A small audio embedding model, trained from scratch.
Model: arch mobilenet_v2, depths [2, 2, 3, 2].
Training: 11400 steps, batches of 128.
Data: trained on strings of digits, spoken by a formant synthesiser in many voices, 39062 training examples.
Rows from block 5, named by matrix and row number. Rows with one number belong to one channel. Each number is 128 + 32 x the weight over its row's rms, rounded and kept within 0 to 255. All counts start at 0. After the name is the row's rms in percent of the matrix's.
# convs0: expand pointwise conv (model.blocks.5.convs.0.weight, 1184x296x1), inputs 0-147
# convs1: depthwise width-5 conv (model.blocks.5.convs.1.weight, 1184x1x5, trained with AdamW), a 5 kernel
# convs2: project pointwise conv (model.blocks.5.convs.2.weight, 296x1184x1, transposed), outputs 0-147
convs0.577 111 [120 138 132 163 127  94 102 127  64 110 131 150 117 164 166 168 136 127 169 156 198  92 135  89 145 150 139 114 134 130 142 175 184  94  83 167 151 153  81 109  87 132 120 100 167 205 114 131 197 143 130 190 132 130 182 119 134 130 118 155 141  87 116 122 133 130 137 125  70 101  91 132 175 181 183 152 130 148 137 111  57 121  93 137 134 185 141 182 118  94 107 155 134 152 105 106 174 110 188 131 149 132 131 136 129 149 148 116 150 105 112 117  72  83 151 111 154 157  81 121  97  85 148 173 117  82 133 164  96 134  99 129 152 116 141 148 142 108 114 140 134 131 129  76  93 119 143 137]
convs0.578 083 [136 106 114 153  86 100 125 101 117 116  89 136 100 104 117 121 161  65 113 172 132 122 117 123 130  96  85 196 123 173 113 177 147 139 121 120 185 134 134 123 122  54  76  74  73 149 124  98 136  61 128 110 147 128  84  46 175 156 157 108 103 150 109  76 118  93 127 180 128 120 130 109 153 170 163 149  81 130 101 173  97 121 171 149 132 112 164 171  92 120  64 136 128 142  58 107 119 119 114 112 125 103 193  78 127 116  86 192 101 116  99 105  74 136 138 103 133 142 141 149 131  90  96 102 144  79 187 169 183  64 111 162 136 152  85 120  92  95 149 138  83  95 160 137 107 125  98 116]
convs0.579 091 [101  73 114 171 131 115  99 129 128 191  73 116 137 168 148 104 140 107 114 126 150 148 125 118 158  47 157  72 117  98 103 122 124 102 139 118 133 142 173  90 142 144 140 127 115 136  99 142 127  92 116 140 120  84 131 125 126 143 159 129  83 168  72 104 139 182 146 215 120 149 103 148  78 146 192  91 104 174 128 149 138 112 131  76  76 111  97 111  90 119 135 134 158 105  68 129 120 147 109 102 113 107 137 149 107 112 127 131  85 105 148  93 100 146 135  84  78 138 116 107  97 116 132 128  84  71 116 149 153 144 102 154 106 225  75 100 106  95 120 114 102 150 126 141 169 133 122 129]
convs0.580 093 [ 32  78 146 112  88 116 103 106 130 189  76 131  98  93 144  89  94 135 135 125 115 148 109 166  95  79 155 136 127 170 104 186 115  78 116  86 134 107 166 131 135  88 164  91  65 121 117 188 127  86 134 175 158 118 101 101 103 133 163 142 111 175 103 130  92 152  71 164  95 150  91 112  41 134 116  92 131 137 128 158 103 131  69  98 153 123 119 145 155  91 162 103 185 148 122 131  77 151 139  94 119 101 164 138 108  90 118 113 111 116  79 140 142 107 103  90 176 114  78 135 111 108 117 110 123 101  82 134  87 119  74 119 162 157 100 131 131 113 124 106 146 163  58  95 167 150 142 127]
convs0.581 100 [128 138 138 100  86 147 116 161 172 158 179 160 138  59  97 108 150 118 149 130  72  82 128 137 158 131 112 116  89 187 129 186  95 102 118  99 165 115 106  93  99  58  91 154  64 150 124 105 161 155 176 194 161 144 103 138 125  95 190  94 143 168 161 154 150 102 176 120 149  93 119 100 126 110 102 143 141  91  98 166 169  80 151 148  95 116 125 138 146 121 168 142  78 130 110 124 111  79 135 157 121 139 172  80  64 179 154 130  98 129  82 138  91  63  80 152 167 120 145 233 145 140 110 150 118 114  95 135 170 108 147 175 139 121  60 129 198 141 137 139 157 112 180 194  60  97 125 141]
convs0.582 099 [137 168 160 146 116  99 135  85 124  75 133 163  76  84 133 114  94 143 125  98 103  63 136 156  84 171 119 151 117 102 149 127 137 114 152 151  87 112 124 188 134 112 122 211 107  90 119 170  91 151 132 127 118 145  98 145 139  89 104 172 115 126 198 145  88 127 156 124 113 145 134 100 132 121  78 176 156 100 150 108 133 148 168 113  83  76 196  97 170 144 136 136  83 128 151 138 129 134  91 171 125 164  82  68 191 135 161 148 104 127  91 137 150 157  89 114 103  81 122 142 167 185  45  97 152 113 125  97  79 103  78  96 140 124 161 105 133 158  86 125 138  71 126  98 144 121 180 168]
convs0.583 094 [152 162 169 109  84 115 125  94 163 173 172 121  82 102 129 129 118 161 160 105  81  76 125 183  78 133  96 200 109 223 180 145 120  77 125  90 147 132 118 123 143 137 159 173  58 169 149 162 135 151 176 145 115 161  85 141 139  99  56 145 168 136 186 180 109 122  96 125  88 117 119 160 149 137 120 123  71  88 128 148 111 170  90 127 132 134 127 143 156 144 170 159 148 179 167 102 127 109 132 130  97 176 139  92  70 179 188 160  70 160 158 132 120 145  91 159 148 126  88 110 135 104 112 140 127 117  78 173 130 121 118  72 168  66 136 115 204 117 107 102  97 109  97 156 153 103 158 206]
convs0.584 113 [133 112 154 178 100 136  92 148 130 154 134 145 114 163  99 132  74 106 143 162 118 156 176  94 102 116 110  98 129 145  90 158 177 131 142 116 143  84 179 129 123  90  96 109 171 151 158  86 142 124 115 122  99 132 185 106 183 100  75  94  65 101 131  91 139 104 172 158  85 132 101 147 164 144 145 115  70 190 191 167 119 128 143 132 105 144 147 139  84  87 112 109 111 181 119 133 118 171 163 109 129 126  80 168 162 151 116 196 144 153 176 166  80 150 131  73 124 114 137 123 181 124 156 125 148 133 144 143 188 152 164 157 145 160 119 119 123 143 137 129 128  88 141 136 104 184 131 117]
convs0.585 105 [137 137 147 163  76 131 110 146 121 120 121 117 127 126 139 114 131 135 169 148 164  88 161  96 131 141 144 142 122 124 146 167 137 113 148 149 155 142 125 107 139 116 144  94 124 103 124 151 178 158  98 128 133 158  49 114 132 167  65 233  66 103 160 138 166 135  63 155 138 196 138 153  70 133 110  80 114  64 132  81 173 125  98  67 133 123 122 174 120 117 146 155 117 135 142 112 142 163 147  54 158 124  66 116 119 110  82 119 153 129 120 112 127  84 131 146 170 130 114 155  90 161 129  95 110 149  99 123 199 206 125 145 138 105 142  95 108 102 127 130 195 136  79 117 116 156 183 104]
convs0.586 116 [159 122 169 135 136 141 160 124 151 160 131 166 155  99 111 112  99 123 132 142 139 120 131 136 115 122  90 150 147 141 135 168 116 131 128 106  85  85 147 148 159 157 114 123 150 129 148  92 154 206 137 169 161 212 114 153 130 128 161 128 129 103  73 137 170  83 136 122  79  81  90 158 125  59 140 166 159 128 151 147 120 179 151 106 161 121  74 104 138 118 105 199 137 127 112 199 154  86 152 107 124 141 172 119  78 154 144 118  39 114 170 163  95 101 118 117 106 155 185 124 136 158 113 139 108 136  92 122 156 178 114 174  75 116 105 130 126 139 126  69 143  79  84  98 125 114 106  63]
convs0.587 090 [111 133 101  78  94 165  78  74 154 145 187 128 101 115 159 135  75 145 128  91 107  65 142 183  80  89 127 170 133 156 162 147 111  57  83  98 105 182 108 128 138 100 143 107  87 169 148 151  68 135 148 184 151  85 116 122 140  99 121 169  88 134 150  95  74 166  81 117 139 133 120 120  82 128 102 109 132 113  97 177 126  99  74 109 146 164 164 114 117 126 122 105 163  19 156 131  52  41  89 160 115 114 149 103  66 144 142 133 132 139  62 199  87  83 100 108 133 124 112 122 178 122 116 133 133  92  61 107 134 114  99 134 147 127 125 159 192 156 143  86 126 136 133 144 138 135 156 138]
convs1.577 210 [ 80 112 124 141 177]
convs1.578 039 [168 100 159 152  93]
convs1.579 050 [135  82  85 153 150]
convs1.580 033 [129 162  81 170 132]
convs1.581 030 [ 94 112  74 101 128]
convs1.582 084 [ 79 154 133  83 135]
convs1.583 036 [194 150 133 125 143]
convs1.584 063 [ 95 179  91 132 124]
convs1.585 191 [123  94 103 155 179]
convs1.586 155 [ 88  99 127 174 151]
convs1.587 040 [150  80 163 158 141]
convs2.577 099 [166 184 139 114  80 174 115 125 112 105 145 112 159 142 139 139 100 212 115 153 128 116 112 191  92 168 119  96 104 155 131 132 211 156 178  83 123 100  95 167 107 133 119 146 181 135  71 129 105 132 148 122 118 134 136  89 149 149  95 105  49  91  98 122 161 141 148 161 117 137 138  85  60  94 149 138 142 115  94 168 117 159  68 131 107 179 101 124 111 135 138 121 169  80 110 158  75 151 129 133 177  84 146 196 141 122 155 147 162 188 125 112  82 105 139 163  89  69  90 123  54 176 173 107 146 149 161  75 140 141 180 128 146 107 201 126 137 126 114 154 141  93 167 116 126 169 183 191]
convs2.578 094 [118  99 125 185 146 163 106 203 134 106 136  89  94 157 154 171 153 181 120 141 169 114 166 119 181 106 133 156  69  80  82 151  86 135 171 147 152  78 161 159 130 178 120 121 126 155 143  84 143 126 151 149 174 120 163 164 163 145 107 122 193 104 147 120 124 128  61 139 102  75  31  84 182 158 141 145 193 140  64 112 145 105  77  94 135 170 158 133 146 121 147 151  97  77  86 104 107 166 176  71  93 171 182  94 137 119 197  88  96 139 164 152 140  80  85 102 105  75 104 122 125 157 121 140 116  74 122 175 131 155 123 145 119 133 178 132 109 134 122 114  99 111 119 100 150  93 181  77]
convs2.579 110 [156 140  96 126 137 185 149 149  93 147 152 146 140 132 136 120 172  74 141  95  93 101 116 111 148 116 194 101 121 100  60 139 122 121  96 123 145 144 108 111 112 149 129 176 118 178 129 107 139 116 106 142 129 115 217 132 156  88 183 105 140 152 144 122 101 141 115 122 126  96  77 118 138 145  92 146 120 154 118 131 141 117 148  83 104 106 106 182 188 162 136 157 136 122  79  98 101  91  92 183 134 173 154 105 150 143 134  86  79  66  97  81 154 150 124 140  61 163 106  96 119 127  90 144  87  98 171  85 163 126 103 124 216  92 129 155 122 139  48  89 107  61 129 143 155 158 100 110]
convs2.580 095 [105 126 117 215 111 168 106 162 162 139 155 140 104 115 115 114 153 148 141  59 153 115 187 105 156 146 160  93 107  68  86 103  97 110 115 100 103  92 131  69 132 150 166 115 117 108 185  81 137  99 152 127 138 104 145 131 149 134 150 153 121 139 107 141 209 111  73 144  93 124  77 135 130 153 138 116 126 143  76 113 143 195 144 104 158 108 126 125 143 144 121 113 134  79 124 154  74 118 157 133 119 190 147 134 115 127 128  71 110 137 137 119 161  88 152 115  78 130  98 117 108 114 117 112 135  78 138 133 147 155 142  97 154  75 190 178  83 117 107  75 124  82 165  94 145 151 158  51]
convs2.581 081 [159 174 147 131 110 105 148 143 120  86 166 131  61 107 131 147 119 102 168  95  92 135 126 146 103 137 113 141  86  90 134 183 145 111 110 127 150 167 147 132 146 159 127 175 167  95 150 137 113 124  91 161  91 127 184 130 120 129 119 125 123 147 125 119  93 132  93 113 109 152  67  92 162 156 191 106 188 159 104 180 153 109 119  97 121 118 124 120 184  89 157  86  95 124 111  98  98 105 134 139  96 196 219 114 121 152 177 166 131  79 147 110 161  59 157 107 131 140  91 153 133 157 124  92 132 108 107 192 133  88 144 137 108  83 175 199  16 125  77 130 120 141 135  91 133 139 131 114]
convs2.582 101 [123 124 189 162  57 129 122  96 130 110 111 143 170 198 154 100  98 109 179 117 113 101 111 147 122 131 105 141 122 114  95 154 104 129 122 141 164 142  97  57 106 190 110  73  99 142 140 134 129 167  90 114 152 114 180 150 109 127 143  86 137 122 101 109  71 166  60 104 106 103 134 160 132 155 181 135 107 120 108  72 114 107 108  73 119 127 116 132 152 128  97 176 151  78 168 161 101  55 178 135 107 148 159 171 130 157  79  80 109 147 155 155  92  69 112 150 166 123 108 107 102 130  97 142 167 117 114 176 185 157 154  94  64 147 107 184 144 132 138 112 116 144 142 136 150 146 113 106]
convs2.583 104 [143 136 123 190 115 169 110 111 137 133 144  47 119 124 174 158 179 152 106  90 175  91 115 135 168 130 130 143 130  67  80 187  91 108 126 108 194 109 119 172 131 172 168 133 148 145 145 146 189 142 145 154 157  94 151 215 159 111 133 144 165 111 146 173 168 105  82  87 107 114  65 119 128 176 186 172 191 148  92 124  43 117 136  79 144 132 166 133 196 114 132 134 121  96  74 156  99 160 129 133 126 176  96  93 167 174 139 105  68 128 156  63 140  74 117 132 127 119  75 109 139 180 152 102 127 121 149 194 133 144 134 114 148  81 107 138 145 102 143 122 147 101  84  91 149 125 130  72]
convs2.584 114 [167 159 125 166 129 116  79 191  91 125 114 117  97 106 130 159 123 151  93 127  92 138 173 105 118  98 106 113  90 132  77 209 177 177 155 142 153 142 129  98 144 120 124 119  71 110 177 158 128  78 147 154 175 182 167 181 179 186 130 114 151 148 133  95 110 154  78  95 134 137 106 116 116 109 175 131 124 133  64 133 120  70  99 130  76 132 157  93 206  79 111 120 124 111  73  75 100 133  94 126 105 142 199 131 171 172 170 136 124 104 190 114 150  76 161 176 127  84  82 119 140 209 121  70 127 153 181 148 144 108 128  86 153 141 176 137  87  83 125 114  85 112 132 142 154  86 159 114]
convs2.585 108 [ 89 120  68 105 147 136 116 184 127 123 146 119  79 104 147 105 174 105 114 147  88 190 115 127 164 108 163 109 139 129 134 138 128 106 116 168 129 133  83 111 132  74 103 127 176 117 124 155  98 107 129  72 116 155 104 147 154 171  94 174 132 139  78 159  99 129 181 114 127  88 112  59 139 169 152 104 131 172  64 169 149 127 169 192 182 115 198 109 166 140  74 160  90 150 126 109 148 150 139  51  52 136 127 104 163  94 144 162 129 136 126 120 154 197  83 152 107 160 146 123 181  99 127 146 166 105 113 126 105 140 111 113 107 166 161 100 127 151  70 113 110 159 157 147 130 171 187 133]
convs2.586 107 [151 120  88 200 166  71 154  70 147 162 129 138 160 108 115 108 138  98  63 137 108 152 160  87 146 154 135 139 121  79 216 146 138 124 170 143 175 123 155 156 143 140 111 111  95 144 165 124 143 133 143 150 193 110 134 123 137 146 194 109 106 103  89 130 149 152 171 129 136 182 142 104 128  88 156 141  80 123 145 154 158 168 145 130 112 176 171  97  96  96  73 102 169 176 157 147 136 120 124  83 195 141  78  84 141 103 156 113 133 150 136 209 148 133 123 124 148 148 134  84 146 111 190  98 181 137 156  98 141 162 130  80 115 116  40 147  90 173 117 115 124 130 102 100 103 106 140 101]
convs2.587 095 [105 141 116 179 133 151 168 129 163 167 174 155  62 110 171 115 125 102 129 174 129 114 150 120 172 124 153 181 164  98  71 159 153 117 100 124 153 132 158 140 101 143 104 156 119 149 150 168 219  99 167 188 160 132 107  98 128 141 119  96 152 116 143 156 143  94  60  78 103 102  98  76 126 154 135 170 139 133 128  92 134 141 167 154 101 120 134 205 174 143 106 155 155  89 124 156  94 166 134 140 160  88 109 152 127 133 160  62  98 146 165 132 116  82 111 124 140  79 113 152 104 154 136 120 150 225 179 204 161 191  76 166 159  99 151 138 138  95 115 185 133 138  75 124  99 135 138  62]